Weights of a small segmentation model.
Model: 19.2M parameters, 48-pixel images, norm layernorm, patch size [2, 2], depths [4, 8, 4], widths [96, 192, 384].
Rows from block 8 of a small segmentation model, named by matrix and row number. Rows with one number within an expert belong to one neuron, the router's apart. Each number is 500 + 50 x the weight over its row's rms, rounded and kept within 0 to 999. All counts start at 0. Numbers have three digits each.
After each expert's rows are labels from the 100 images, of 14976, where the router gives the expert most weight on average: "strongest on" is what is common among them. Only what is clearly more common there than usual is listed. The data: simulated fluorescence microscopy of cells.
# router: router (model.blocks.8.mlp.router.weight, 8x192), inputs 0-63
# up: expert up (model.blocks.8.mlp.up, 8x192x192), inputs 0-63
# down: expert down (model.blocks.8.mlp.down, 8x192x192, transposed), outputs 0-63

# expert 1
router.1:588520495441599540533570471507547479585481503400479394521454479480542548436531484485437601441530490544558517460486473553564379462446431520444471439480446480533522532496509520444535546512504486
up.0:533527500526467516394514509592458537476570496563485496408587500501488483460538527505472530474482471574475500474581445534465491497500565516478569490451667512519461496501485494501482500533422483
down.0:409541385499497503429509514450507507507479434548536586528531543463453504500525418516495547498505513559569478495549496511500480483504429452451492538515548502546453500480497498506487472395510511
up.1:490491503555424500502628502530533577536528502513528562508502477502562561491559658482562377714482399459524455426512496522454494495497467576497554415512504518531461496441505488527481445474507483
down.1:396476475457440495543504465516500491490340412502489518483528514514502490434469521522517423528556476657473581452540470407495546510476503452506547502475544577573458539527496589467515591489512587
up.2:524426429461500548523492503538485536505593456489442497501501460431462379548500558437467425511480501489455578506449500514500452470441502543498516444449498513500500435408537501545529503505500500
down.2:502507492464529507439577445518500485500408540599425541498564500519522551479531499492590476498465474528533505503338508600554608543500522613451526500523498462545602502500387501421492497473498408
up.3:501471435456520558538519634465455480510485478522467594561500436515493450538538604443486486509485532400454546504486524545468475551512519491539509449581429457560448461408489449492358482507556471
down.3:482520495499529465462538404564507506513471453505451459455515507466457481394529487415494464541560568486530533475459528522466553509499519441510473386505494520565470556507549466434353551553537455
up.4:516655422531529502499518534581520414460504519445433453438571561504499545433499461466501506419580481493555543463496460493544551503384505665500451508470487505502435545501497472541519480539435448
down.4:459518523410492509500472501411498449498513458517556471468498567426569511570485465538476623507499635548571456468582446507501511410497484485539507599568498502478463502518501521449470361486501509
up.5:477546553517500507504508519522480322493501571503465485486472462521498409507520499504475568455486471668481582500499450496512374493557547519529453518539418463520448488539510490510512408507488524
down.5:462495591480487493493499522385504491474543445498435462511494499618577531505500494468367516473456483487545453475515528482483500497504484412438437483449504506500507544513454509503564500476432497
up.6:428552531547523533481498452488440468446466407322584450506478630505488476398433631510534501413563498486540558558499513489480508511481618536476407583568468454433517500458495491525496485546506555
down.6:522430492473516462458505613557499409432605515587445547475516435519484559551515501489551527596470482513474510504450408492505553525517444567514551570405500495501461515491557499553446533511445554
up.7:501571433499558490487548630402402478501430472499433496510624535577473503402538493452533504551421498461498502483516491499481548555486437494468517407438489529544416501524500463566500563348545513
down.7:450412468500570502499420439654563456573545506578499526534486500403496493381484430500500497500554522513551478499488409545500527501502508428585553499474457523478535415427500574500466447489469500
up.8:503500506507544493488511437502519454475438494500498501487495490554512493617473479578497502474449488508500458524501523492444417497551500525498545539541510492536449502465504544500350497501439472
down.8:356447635528443384475504530468501524439499476509475437492600496445486555510547500445523567597471548457460525557529467452384471471565434507420496486536547556446588497533494500494496466562470429
up.9:560479532508411438509551495523460341429608540499517501416497490519533493522526515484513609541475574442503509554498470441530601448496491506455503496513482544538498535513500546502549509500483540
down.9:462473455542598483467500511516500562494418431499493475551516457475499478470517539500502485515611500460590506498500493513469445499525513480367470505473546552528507636459491506448416532491614440
up.10:579515554506576539538503475529487396513525496497413423476512545581424510496476574593566442492468491497366510504497490488494502513407586509533513559423543622554565487499544508500508639515530514
down.10:479551581505535456515528631464512531488524568497516467493529474548524484515554452437432533532427476430543386493520514521492323424487492451478494506489479477429552471495490463529501415509512479
strongest on: ring around the nucleus; few cells; cells: one or two; cyan stain

# expert 2
router.2:568534492558457545541518565514560473521499493438525520425454464500483519471521576522466386516454477501508459532461592475467451529475569477597571566618480443499509503447520528535567444482503596
up.0:526439500527439505440473533546493544475491521483543477496559373521497466465501529528491506479415522469471573349499440505499409555512556503452582479493519442494510499490533475504490493500536500
down.0:578500569445522536488517387493506460604427516391501467576391517460499488475500501512496497497583474542557444492571469537499546468382574552567513454485467502565501462491487535453400493502620603
up.1:509504547458546513548537500504511485559536501528480499442533492666569548514478482451505492509483572492429492498470507467482536523531493474539422563455560508568486559540517500506539528505488497
down.1:352501520477514500431457465481511490568454488529582503554534510511497490592512560527512502560481559486543366502469529504539484491513446452450551431492487625502475498450536400350482455544627502
up.2:544548469573470470433521446646443506472451524391459500440515391575471416293544504459586444447533519446409572373364456527495465576509682515585424567441510511505495535493517510505516536544569500
down.2:479454520450496622553458502424584486451489510500532513586467539501542628532496462508441456597516400525554469484546456525598475448431515499519535527532479404492461481452547438402517599458477491
up.3:514445552549591548500482490549462471435465506430462399406454522533477545486480509552474494486504535601614533460500401479592422493473527512524562491594451594561468494498521497452513515464544427
down.3:492566507485370511549431582424559570503487609387582540511477497493531471524414612546491504529478494495598497429540514428552450492513420530520570483515512468421567486464672506475498498476523512
up.4:556507503577501465553421367460359522525494532538506579448516569420516489496497560562505415387589457558465521682499483506500507501585497527550477497623562527501522530447516612435496465501495501
down.4:496501500460412562465492500502498471617522495513548432561451489658527567519441500475407440408469395501413416572452541501506384499522449521512500466550402473409443468498597507536592500548484510
up.5:544460501498543481509525502472501389498554464463464452504441555527462381523540448553494499468502531554480486516486467413494516454409557629603492512595435533501472497506559579413578500502481430
down.5:518642538620495578523489507496498552497523456381567504500494500497489499560499574485344501498392501502568502525507527483542499451550491500504488500496617411494634490527570530522460382500530500
up.6:493477590459483449506518473511478505544500563498401564445581457491505490531513477465593503565510511562525547556502485535493523507609429569495494472471581460492393483557435491466430567502489540
down.6:573497414488499507405496480499498499503562507474569557556533534525562501554502617533584494542466561484473485499473492488477506546544542567534479475418400545489509484419486503471527506481602518
up.7:500460517605494556500489490512495545345532549535549544439487451487438472448565498504552490574510506428522520439491515463425612487504570602508499509461493549524443535501500492527498501504484422
down.7:388518565541523420516483540390506524502492492509427459481516437476491459580464519485469599437430480400559490508563535503515506499514405497433566532521513578461511471533507479548506481495574505
up.8:475504518507483459494532610487426438467553475508596515498487368399528548502498569486506572602504496406480478534479539460509450502453488466496518467487332456571398488487569508521516491565514523
down.8:366519461428468522492477501483506526482430500564471490471458539537490405503494423433485503470493462519581502556568499495529577486417391519576469623531520503426452492537593526520458512415424495
up.9:492545499492479542436510541609462470493524525404518494421448498601430443389494586367623432494557497389457542504458468519494518522519519568501498546492497473511422570514517520526522497572503526
down.9:462484552397503553488440500437566512450474456587581458591457485480524566545453534530455518459494480612640475500542427558571477420442485429503515523510508471500458495482647472425483493493502445
up.10:542493517493484571483517499558499472547511500365353462403530460630386505476496535428581471547473559464445573491391504533490432532516549525510520503540485450513446505535491490491536525526562486
down.10:525501495459481534501408502493515461529532563456620529520432578508558556502495591545464517500420506488509422496485430503605407497450506495509486525496457510533481499422585510455466486459522562
strongest on: few cells; cells: one or two; dim; ring around the nucleus

# expert 4
router.4:438521478501540443582476517520473581458502526551538484608565440569450475546475417475514562557471487525487537482494511502542410432496575447518426522500593499481455549465560526453560490476532483
up.0:538672381524573622431561462536516494563484487505487480520516399533468452567489450523379459566445489371482438451494409538530505501450582517484488510547476501542485496459469449512463504489554495
down.0:468483560477490528504499560484500470452565469529438570418542516456532564531501560504481532607580486575529508494498485520502534499518450553503463445443584521453521479443505538516468518491438521
up.1:536435441575515483459481432546476504501485505432544521465503514567416483502499577557497500694590601443518456575478455481519504506522521498501494425485411550485581516475502566526552434523534425
down.1:411468459453510417513503492575511492509386465499462624516465533502502506475553503494497331406510469585553422476490440508493544502532449525557497531478533517493424510475494576410466500496448498
up.2:456547357499485551492497431543415472497524484478521499525517472604468453545513501507505521464461498442466479478502522406489468507470609553526506574498422562476681518362474563507504484497546470
down.2:437486557518524489464477598505497508404465442513410495488502532445541489493518438477543426549500429541525459537505453595575561463496472469489465498503569473396482543588573491476449544482511455
up.3:498642433465525332477466460494537495426515358539530427567505481607483570501505499499444486505447495394515408493497391486510392493506551497482489464576498513519643499416498479535521533478532500
down.3:554422531480519516503477503465547494459565499463544475516444513476518523552404598474459488500508422448561481515487490545578549469416452419531529451465494480440537481492677492421485558497503468
up.4:512527590485648524498505505515503496496547442512573443441468440477505482489474491565576534297424470454509511457456510502502498500470512575529498507506479495521446444551530440548602486503552416
down.4:436516503503576503404503534506523496464604561436499516555521430447436556493501465471437490592446448486533471490537456496507539512501500498498564516536444498525482454428498472551546426467460497
up.5:504614267462542461490457410611452409501558463617452502501551488648527493435500498503465485451527555473457466543444507489451509550421497510500493485487477544485632488471501501509436515493578553
down.5:483363565562514499510498537431503474435450501475458563460445543432561526523503534509556462503499384511540494505517504515548546480509434460533475504511519484417526505529646444497510534494456501
up.6:490474526470486519529512499487444434468474441486417503392565564484549589415505501462481315548479481577546494532507570536506561493525499548529576407549440556551391495513485491498404584491537606
down.6:547560423453540473496497529492429474476478488445480517555471543498447468495450471496513459518494519457487532376499461503447588451534496518483469560474480680436450427504494526528546539465619496
up.7:499359625543516505397485495475450498496580522502499467504466487487471540498382505527465537491565552493528578429404559508499561497497515493496508490511488511583502464513400500487485478506496488
down.7:467599503488509457693424526502404514468504498385523410511606433502501503500445481471598488464499582497523471461569496632499449580504492548489491516498511494496483516483479516495475434453527425
up.8:550480618471500665503492494500446595545444459508508517477524502491595498501494506573442501511496424480489497470482534428526488582545588497496405485506430534503499418571464498501558408498506489
down.8:428500486477497499491505457505505395436503562456478391455500493524555462504530513501476503483439509686570520449506498471515538514613504520500501586463518459442483558375472522558503372536459503
up.9:495493412570499504485561504606539464444479497487472526503553437457440417468517475495567498561545575438465542439457513494415468505608508533464467498435516550474529551432466490495520442489516481
down.9:472570515497508495432493480535389482548476411480419565451498562470426418432537434427557419529506544580457507524465513484464632550519486562502487530504548577506503516509451495525399541503557450
up.10:517523500473437501502505419442446565531490499425517419368499506519445510430456592452509484400456475469485617433432492492494439540513520484589522565519567444558528492488507536474557566581523477
down.10:514443438486425489540495497508621473472497502479571484590518474510491575539489553513494488513437458476506394471502503571550459496491517499488597501503400475535461561461626493552498496490470508
strongest on: fragmented nuclei

# expert 3
router.3:442528560462450479538448414391413573431556478560476504408483547413469446533513536498506503525484559518489572573536516480546643455601424518471523527526488531465559472504539505502431512503494439
up.0:547446504496424467504546458443518591521492584503463501554474493500561529501449423473462496453445412450566466457502506505398544571517483500501566503503427501611356515476430393466368369501491481
down.0:466474497505487439492494499460536498476451531539504432499531480539483523480498502466520537637560501495430494585491618443527522457542494464521499425506564579481630527455503550465606659512474464
up.1:533497498499519496517483543458543501555504506500578502572457457592488520575472538497476493504491495571578522467446533561509463495431418495498618454519469428520522487473431509501486530506402525
down.1:625517470548471630560499448601361464509455505492490465491492562536476397443494454541568437541526523440406542498480369458502538445582547591500359492452514564446587569488468422558567432534480425
up.2:485465523507522494509484496497444623459469511491465521481648517582538372499538555451514613611520506429449387461546522479521499475604495498515439495476487501405568488452500513509500496435484469
down.2:462483559535455509514333576497605460499509528562530515559510491496533547594492584452491586458415493493513486496556496558516433497481487504514546498508518436524395482494508503536476412463505504
up.3:575578500525541545498542506526531340500508506589469504454458430520500544553480648495427364381479481489428539434435481524477457561500532504500518478447464509444547474471446492501405465523504505
down.3:468489539492508502479553491548526485483524478595437466480483390436470472523499335507527491493512460484481465552498461468466522546512511494499525460580430518499593419549458626527538536541474499
up.4:438583410464524498493510553489561443547542543497502548587516553524574496534494486492518451611541530568455470527481444505493501499489522522492499455459501474451438502561504444573355549453479501
down.4:588447461501506536572489468473531484498525513543495463536530451541556577465489566555479568479551530477460526454517541545500462495509678443562503420478444442550592492429517443484460427493495498
up.5:502575501506473476462530490575472479451499577507575472460444353497450417538444555446495386524415572473502513595425485489496545522542456512442524485503483500499500544495507553513435502512500621
down.5:493491505484562514486540391501464494502497527660429579509533531441473472494501473497638603508496544527490430492513498595502535515495488491541449531441568528478474559485437488536522507539607491
up.6:505473505513526485499519528459516604500502494501486544494605496498514516534504530442486451463438521550502440511528522516477493476549496525581381467538473511523421510565505536450502563542500526
down.6:438615503501501582529468502455457524468491496503503475549415506470497492490454488511555474509499501476488571515500420502559509429537430459515497514554615496501398516532513505515548499515530469
up.7:481449483500439502536509531500452569519428388450545510512396451420470505454476678639490375526502506498513476501434506518506415526513499559498491530660500501507485452404545646496502499490501494
down.7:496538495499370507504499525362384525509445569504500540549499469501504539548583572462509529507501523494500637508502476510500526496502466499488476492546505559494515571563509461500527494470555505
up.8:506543504504484498498441534482440610404525486502493449483547499522525377499531601460528491579483495455430410543491575427486501500576563480579532520545378516494530499419500520500486521500502555
down.8:495507517424490470588429579454488485545474505500506532502412520458516556610491445516497504463521498452470505488527506499543502486559597483541487538569542428479507440554687519508495429513414540
up.9:501509499496496552496502510500512521499509509539486496499488497361483534413488482499492490475434512518420517502472519588500480519501431390583487495503413523482555458477418426501509497584610499
down.9:576490556499496466409571335499506505404487510438536428384501601400440487501545483540499490450497579502449405469490504537500531438504505499411508478532467547501569503494500501495457476499494507
up.10:547545502557508430490519505495417423463485483503537454454500513412523420512582579499443555552593499517444349515417523496494497532370388508472506579438512511323533499469350568498443551430506491
down.10:517427465503487637502536565505355523625513506532414536541501482546378600544500401438499517502501465470484470500506541383499406524521477437475599491465455560619489463487548434492519358505579513
strongest on: crowded; cells: ten or more; membrane rim

# expert 6
router.6:525505518533539491447523398588528577425443447469596489440529545496556519423517559528494422530540551485474438478421488437434451578565535548547537480415431524551507584472398483559576487521524509
up.0:496562515513481502511476504463492509539416516481484501488499486558411440589408510449384506529475433461511534491506522548491474498487528470502554516537442491514454503552510443500621430515595543
down.0:508539488495478558427502557507502433521503493516455505512644556418453484561514445476525536586480536533521378494506455472468559498468440460464483532485532512415447515467497412526495440440531515
up.1:460538519498500550463481418505498468482561502528508504524529469499464552528488495466505504573496537510480609385494351541517544500516557503500502526468615513500429484519538523543353485506461472
down.1:447449575497545442435459497569481482503536461433519485449472568480608448465462546501657540454568492545506453552522453471539544485534536519514441535491442456539495456504499612629507496472407486
up.2:621518461505455514467503541498511517549513534536464491483509469499472569511506517481480565446466515621487590469502498494498585408433507498527443459428610499415485500559498427374421500495459454
down.2:446492516469436572597575527466500449531517517523516482518503470571420413517511414503509455488452493570534583560584445504498422506450428409502500488469487504458341491517421449503449505476487643
up.3:454471499497574544482499512500434503520492502583439468566565504549502515496501504463499509506500499529568482471491416588526461557491507464425546407559686504491455593436525457489430454491415398
down.3:578510500519448630668492501462476550484498505467511379525552509497525518552505501617500407406500501482500558517503518426397499513462535500527429511497442539517508385510558489633612492579502514
up.4:591456478533535562512477421533509524499569523500485499499501501585509529475460488511521461489522497475509566342505447487509519481478575517536466552480620516483315535497515441499425551507467501
down.4:509503446491462461506522538541450524498565525497493541468507485485514459419524517527610487459577438527465510543473473445510478524496547559538505584497571446517430530563476544474388565535473604
up.5:486534489476482509467441513350502489559465554393556505500492502494530497566497580508438529570430459492502482554549470558509499449493405497470519443595404494477510451481534516475527451402507517
down.5:583501431508525528394483440585533412494506541496478451501499498494541449468413540495471496470536498510491457486476500412568472515434550510522550530469429457534559511512503405564418498480467601
up.6:528461470415460496502459560479563614559516529459556493496526497487625504503447579493529467443551499590504473515503532500529580515485514502478503621450625472477489492444499530379542515387525497
down.6:412495501466531478518543569536437401494438530618473494510505534597422454543566478470561502510544469502481466587540482507456419531467491539501466494517518504492419489460314481549441557464481454
up.7:494512521498461585506495513507483502565496467520465507497501532498498481501500512460437418490512503435507546483448522597501562500512510545459468348478445501523503398536505441443383497481592575
down.7:607559537520503528550496598496501533477487462540512468479565492468520700505512476584497580584487447439559461377432528500476490504495516495499519540476511416500498516512500498486652519494472518
up.8:502345487469453486511466602497550616546477504425600526499501508519624440529507542513469609394461463487524424520578587517500408468437451482483566510502502471440457466481505583454570483424512544
down.8:500561462463508463440533511583442436546559559483482543438425488502415416396564378496587509506491543543436468538561460504508448482492425520500474545531488460498472498497478582495433583485495476
up.9:455491531452486524534433439455466512525462529485509490552424494547519552521485512489509502498514446586576521468587451597594514434489487540515539464540556470493463448456609533455483509412477463
down.9:433479522513455466398488456484546503548425602532548462487522523559513507547424522566493450585496524502509513498492648477625484488469484472535559505481375486537471488507554430496523503499519568
up.10:561484477467498501551584495510462414506540519602538515490498526484495613501495555521497463420501535586516578471482525505438457533432477525493499533489551498513483500414491476412514457462550503
down.10:584548504492496393502493462494522468496511429476492460497640502533457523503495587508575513545519464365501492451506443568507372496421530498524471498531481516569449516506437470553393502497532535
strongest on: long thin cells; out of focus

# expert 0
router.0:454496454456525470436597582578429445515521465531443437453542576483471474511491439424489497434520502536474427597508380467490591545443455595510445521535490524488424514481447436535395537456428462
up.0:515503452514465484515449540494500560504527502458508416444489602485517455513499562497421476472557500453509492544487519533501489480581565492489510444546492497465653451424515479509487426412554523
down.0:454420511507679455506510423512495412393548508573482474505548458454434492490653526500509509522496510483539459456472553499474523491512501475493504618561508500485441536525445503522477451562547488
up.1:509450388498530514511496520505563713543437493466474507505506475497414357438529500513472539380449454511485504480549470500498388489509519538493522633550504476488530503419614461573484470460347511
down.1:479434598479533626464570497497509496503515547402484585539580502516500513469548451445537443417519497519526503553500510444498561439485499503569544545417501457523487543489500638441520462507569548
up.2:493438552502484460597509506515457310467505542518594510481492502538434508472509452480539536527536555519489536562493488481482484478507427607502464409341561608483542485520533483464635509508491536
down.2:548602506492330533502500574500527543481553511507576467436506409547441487512501506511403509484496457493472507483499504495642357519497439513478512434494449489470502464444617469505519516442549562
up.3:610500491505501512574499509473509567501507486465545512560493438501563494451500502541555480501482455375494503426500503500572425522487560537529462461506467436609550503471495510467522498436512458
down.3:506385517494509507464598503502503480550412506606431423513511519518471494448554460497450445491586471483580460468506510541438512517512445507454540499514615479631447519485507428466479507514555460
up.4:408531380551500521466500555547495413547502556494468494542499500492413464569478527503502399452459508489505605513503501540516487551500481492521491529533443479523485417376479427520501445417542545
down.4:659499437501509509496529496459533516521501479480527499492527522378468492495470568612516482478547483462475495502457514489505520511481502502433543506513516584507505502561499470477563481495540471
up.5:578565515481500498516491441489479585491479496435465460515510457482452399487475503509463485468423537399449568429443514504529471523588606502556452494545470490515444487431558483463505490615507455
down.5:344526496480497481428571512536449510506457562549448493499496610499488348409520441539563466500593456559498524528542470496491494453472518555478505474502567496450501514528518462509452489512505486
up.6:479442512501488529644493519545506555440512466484533449538577505557505475529492510497498589504501505515495524447560438509533521520509449499527503655511500493500498433497514582531520397492336464
down.6:520387512457422563514503499510478414533502505559445507501501447459466564493588492396519474428502499523509462527416501489525487495448400468533687545499393550453505509506455514441470462479525492
up.7:478503508522501444505451505495539446410490457478524501480612492409510541478505547497504407540440518454482496458502565475432536468559504582520493423462356605602536534482479453513466488522453498
down.7:490500447497478525504481490517546577523472504579479516487548482574436432482511483525539479530493514637406557402477534412457380532543507470543463529566493516500498472499501485504519571437491547
up.8:512463486506548499489580508603489560464502579453503498483535510488511426498502426480516576443511517513495519564610329514532519434505499506505527556570509556562449518486567466596573477502457570
down.8:549524385563468482501477532477596552545522524489579510543502528433437578520562516466552389484519460530532472541519515499544565469488409417550561523451501492455487462544527514451571537486514625
up.9:471513552468501504499493456488522489377511531583485455520455457612432404485497528566529468529476512504497575377496511426510466475446511555550506456417457527500597524478506465562672491539439509
down.9:604555480481466560572496492464547489611527540486547463529499460510376461447525475533539484527631575487450515460503501501518400528520395530548489582492426514510463508469501441456494521491600550
up.10:529598476507478484499450333468506525483492489597440486480498528501488668504467539540429473457386427393518516449490389511501646505517502494514508486566521467475570478524491481534395514561467500
down.10:443470442525487556424515453488496493517649491520468559571514472636467517443444404549514577509561434500474510511522555437483542542528567509483469486495545546398519578552489529534651492557506446
strongest on: cells: six to nine; stain: cyan; fragmented nuclei; membrane rim

# expert 7
router.7:484510466465591477458513504469575508566474408404497506558463472510536432467533493556467461494528517528546442508534548559422533519449479519478500379513363490543581555575420468523487473458548508
up.0:501486385475518576485508470510427405554504538521495502508563576525425509500551490515509519426556439469500518503492502519487548439448500432427367503509470500508452545558503549402520508488501610
down.0:470490502503495487504440399535534572506512497508501457500502438440495504567496332474495501496493563502495501427500528635576376503493464497548564617548499513510485506314562476502533451507487479
up.1:490469564448543543490504540455459477443503508461436524572367527507503480435513481542501559484538435539509500519503507527489525478393495501490485436540476530510512492597629432512501459517506545
down.1:476534520507515450542548519457519503447443458593443458462501507463457561544497485397449506507506592524513511482412550550520469434514514390492440431441561502498434510456621440422556539495511499
up.2:554498454538496509488541547511499558542503487493552486502409470574567488499482405530500538453524502505494508501487530501511325571540512563603441529554414532432503559517519503501516483500577502
down.2:525539528500368470560497524399498501519558515478502501485501496483534507492437540513471640523483506543492486379506508539463515521474571524454504561548533449504470511563418551539488489580460496
up.3:378561476502518502467454462520505571552508498560546425480502496427481483556555510527482507535478499608463449579561566473497451552533496437493477658575525537463415522495537511510491479467403512
down.3:587568499507515622496588426534515479480481497483505503500552391566501598498420447525515512400554496495429571505417448509547501522514529598541557493493397503532469578504495448496505501586551499
up.4:483493457544501465437505517532475339543447512425542529558480354469482520494485501505520448544444501434456516507463516549495444470439505530561541492563409537504528455446504491610387515537518533
down.4:477516483526500456514436513499589538470519371493550497395563499543504524498499550523494532432478545551505465437636525536505565443496510499530428524471578499501463486537500540499572503496439409
up.5:500497441501521477456454605470468522484498518557470541573477553504421457570488529475503344521479504484521497534448491501492495495501479496507506459589558501510411454510539486463340498499611504
down.5:502640514470463618600531419526547502435497483556538459495600503487488499452419498464501498562501510530517488447503420618492432505589503371503499513430526560502400509508505522501536500608469500
up.6:493481452384445454496474617539585518497529433501526611527514501496472503592533415437671494629480508496522557539419522544518428515550475407526487566508507465558462476548519521544500529455438493
down.6:465553489497521525578505612500487511481521402485499521462476491580494427478521428493525484558499594378496426356532483509478519510591511458496411634563550514544456480536428516518524495445492486
up.7:504500497497459505510498505465413519491491573493408484486518564623524480560486659517467492453421525521486613457484469500543515539495558488531515487483424452499511444432463485473427495508510510
down.7:524432471497569523497542470606518490517484471543505562455556523449455532472518450498507444489506470574507405537456530477473570516492479544500545543562400536588456508513459475475442545534656503
up.8:640577535486336512495497560462490462509557536474472508533481441529489351490482488574540504451450437523522445471515506493526479382452625539531513453531444476524507440516438474492502500511499619
down.8:412490528480587516495455428493502497470486494577495493496491488522353517475494483478530470478477512509506531597479515548491500476579535500507474436498579506584563471410554509500464553439544411
up.9:579500499544472624506506533508630424564491478500431536506466460479499495425492476449486601490603501443500493529668498625568447381485498514428474561449508500494500574558559547499496541413502513
down.9:503518499562432499449446499554500575528661500507516500500500544501422500520385508604390501413500606500499502498453461507501490528484496346517501454569501524533389492490496494500533496465501500
up.10:534525490510570505570427484515428476498515507490549631516487496533494502501592528501516601469602500534533507549500514500416460484449519534461496498435541540528489504498555423489507495516514442
down.10:547549476481519499443502498528611497429497506506469491475440503498303499441500449489421507460503548632571485501498407488468492483401499500495517505573570401417411584588506624500484553500501543
strongest on: few cells; cells: one or two; ring around the nucleus; long thin cells

# expert 5
router.5:555441454494428539479494562565524349559557570538427517524509528598524555538475464519533488547466483427453530423476490481550528514482476470516513521424516521530428477519503450474509504529505513
up.0:507465506460439529474504461496477483479506490541387423486506531510492465481474502500437386406548509480517360612575412432481579482500466427528530479457454507506580514525536450491558490459403530
down.0:500465431523490538524538484439520586518440458470527493524492402439508487469509453556486517558503498553500518445545615557463443453525487473423515476523539524476599525473430476493505449483521423
up.1:450493506522413462543496292472567552419573459593501475425492499510484498501462533502457502514515528439561490515452389428495586462472480484464512472530505512481564543431511439537552413560463504
down.1:528508441521516485514510498436485610563459440424571504551487481471553436503506569499492512493477524490366507456460551500416463498509500461487498452493429505519643491470392478427507493500607446
up.2:501506493545495576643500503486479493455552509513408504462491502552444505503500534493484545435466507493471602519483590434482492552540494585505502527593430526501444518350461542371539512537474432
down.2:456505544496466399483496504511497502486436509481520553382547514467449536528522549470550351641582500504455437550460489472509530577543486623517494504494565491410478509502460419513505623481584577
up.3:413610498481505475491483527506491598512494510552494493581534525444430504494458498500567548560481484516473591400512568517574499499501561475500414473608463544446498501590501426461498592524479573
down.3:612367472511513539427502471572544466518500481517505487408447479498499504476498507512536580422483473623504574551485487458501504438461539503509659553510437574431534519471516634512397439472496437
up.4:507462509432481415397486487458510465533420504483465495523584447445512542500511580430515554525507626520462526391482436560520524496520539506446519459484585442502402501515431387479439500499606394
down.4:425509528495587520590505505481470501480487464493510436505478468523471539470495391500441627430506450443569499484520521383430579431488526494525415564494472480528506488518481595469556528447391575
up.5:551496524504506505514484537503486521501454492396457506487480491499500501498607520456509391630500507424458554458559546506516419500610437538505470455568481528534500518414524501441511459379474498
down.5:467514496538499500497468498501402533370503604499500582544364550499573543517463445434441498502500505463485544548500479436498518452534524550572425506502452613497544588624514558501590483500481563
up.6:492553462508462524407505489508410409579423557508426581579505491510477500491498490505582399490564502453442644503528504499484624450503500569533500475513494561498596460495465481499467492490498512
down.6:491509535511465546575417525392472565493568634435548469507473468567573528501473453640486550419476364562527494487511518501501472465451499496421545584515593481469553468490464594500647453456458466
up.7:502470453490460466449503510590371492484511511449536524480441500491512515467507547487579550490535510462469473458453482476500473547507501591578489582459512505502418498552491650590511491503443503
down.7:468498621498520488488452470483592532500496579466561500528535530547470591568400547502479503501506573559570498519531530541646512440495558456518495417520540474482495496486690446501494498476569519
up.8:493475502552439380559500496479615560348489482434497532552529548522469494440495556499518538483448575455538522470556544505559512509503548462474455506551496537403662521399500417499517515491480499
down.8:475482456471520499464440584500510543559520420453528496420495588405511566506460561523499477510513355603534529511515482478475533498459550523505524588599502578489619440469509596567514506489513550
up.9:477501487490390602507528510503495307279499517566496498480395402528460493464502493509493520565479505571500423520499501501480579523522493503496574441499511505500492529501603497518509511551555561
down.9:523478523475496494508590491498533587489501497486501502514499528503589449598496576512499527612565496444511488473496500509487410480503576466386491490495504496417523523475484512490511500534510584
up.10:555567475505493504441499534457518454476465486535402520493481512515462502506498501499515338497508509397468524519459364503484655456470428495536489476439533593493556514487531486492513489498425504
down.10:498550521459489576578498611415442544503450625452511452583507443639563477502503439528465550465483417524529491412523590535496406425498523495418465503527469478483549482500476529488591436483540498
strongest on: long thin cells; out of focus; crowded; cells: ten or more